{
  "encoder_stem": "deep",
  "fusion": "cross_attention",
  "decoder_qk_norm": true
}
Rows from block 4 of the image encoder of a small encoder-decoder image transcriber, named by matrix and row number. Rows with one number belong to one channel. Each number is 128 + 24 x the weight over its row's rms, rounded and kept within 0 to 255. All counts start at 0. Numbers have three digits each.
After each channel's rows are labels from the 100 images, of 14976, where the channel reaches its highest value: "responds to" is what is common among them. Only what is clearly more common there than usual is listed. The data: seven-segment displays showing three digits. In brackets: how many of the 100.
# convs0: expand pointwise conv (encoder.blocks.4.convs.0.weight, 72x24x1x1), inputs 0-23
# convs1: depthwise 3x3 conv, stride 2 (encoder.blocks.4.convs.1.weight, 72x1x3x3, trained with AdamW), a 3x3 kernel
# convs2: project pointwise conv (encoder.blocks.4.convs.2.weight, 48x72x1x1, transposed), outputs 0-47

convs0.36:175155118174102107144135155169124132139144103121121121176098133129123148
convs1.36:141146112159137088152130094
convs2.36:169134166133159182109129112100102135095147113151125125103140155152116145118143115125134136094110126120092092081112168147118127095111161122102164
responds to: amber glow (40)

convs0.32:160109148140160116145169133091121125156129140182140115094161114118105134
convs1.32:130145138111085114113083112
convs2.32:109146102106152110132152125155158142128136144119166118165139123138100116106110114114096080142149179107133128138178104156088148172108152118098130
responds to: white glow (41)

convs0.28:142101109109076091118114151138093126112148074128124139100115105140104124
convs1.28:156156133162172139131146137
convs2.28:137139133098123118160103138154063115127143182121102176113161091139113108131117157111153148101135157147144104140099136095135118143086141135119109
responds to: decimal point (100)

convs0.0:077132128123135126092080152157127131135151137083114125120118135158093100
convs1.0:102133155102106171117118151
convs2.0:204137126112078167133106123139130132128115105191081109171109086153137141104135120123126124139126152140143145138138110126149124149143150144125144
responds to: the digit 1 (71); second digit: 1 (33); third digit: 1 (30); first digit: 4 (26)

convs0.15:127117123101141169126126183160170147115097128137163123107110137102158133
convs1.15:133130117132179165112128156
convs2.15:097118167155150094098094133118132129112114097156108095116119129134176126087110130111135122128173160114100127143131119084131086162107129111134085
responds to: second digit: 8 (25)

convs0.26:106148099125147143165134118167096134171129166093097138144144111140124099
convs1.26:142091110134075118118113123
convs2.26:118134171147119120122157120111139112110126160163176146159142163109165157114103135102153117081150153125155074161158148098138115136143119136140126
responds to: the digit 5 (59); the digit 6 (56); first digit: 5 (30); third digit: 5 (26)

convs0.2:123107134098083101163123156138125173120137100100147141086124156156130129
convs1.2:151157149157164152143148135
convs2.2:111114157122145135145167145138134123112132156121128125131129089108119178076131109061122143133140131134146110181148119158194104113124118125120127
responds to: decimal point (100)

convs0.13:141161108135133132153134112089143141171174099139109132111140124079158139
convs1.13:132154138082122138083119122
convs2.13:124127112118132132115126095114127174120121120154117138101164115126127132121111165155078166113131172146142087097097134142158134159129115066091130
responds to: white glow (36)

convs0.51:139124133090139134148128161153149143118098160109138140112100150081178108
convs1.51:159152130165165141142150136
convs2.51:115135136159127108111110111118140121112119135127181172144115187093160130124102132162112112139143107145125175079082117115132109129132138096163144
responds to: third digit: 3 (32); third digit: 9 (26)

convs0.10:115112114079092145100120112134096092153127118092115132087116117095110115
convs1.10:147149137162169142154152130
convs2.10:163114138092107150132150118137142083160185150125093155095134088143105112172102103120130124180116126126134093127134142106113154117117116144153115
responds to: decimal point (100); second digit: 8 (29); second digit: 6 (28)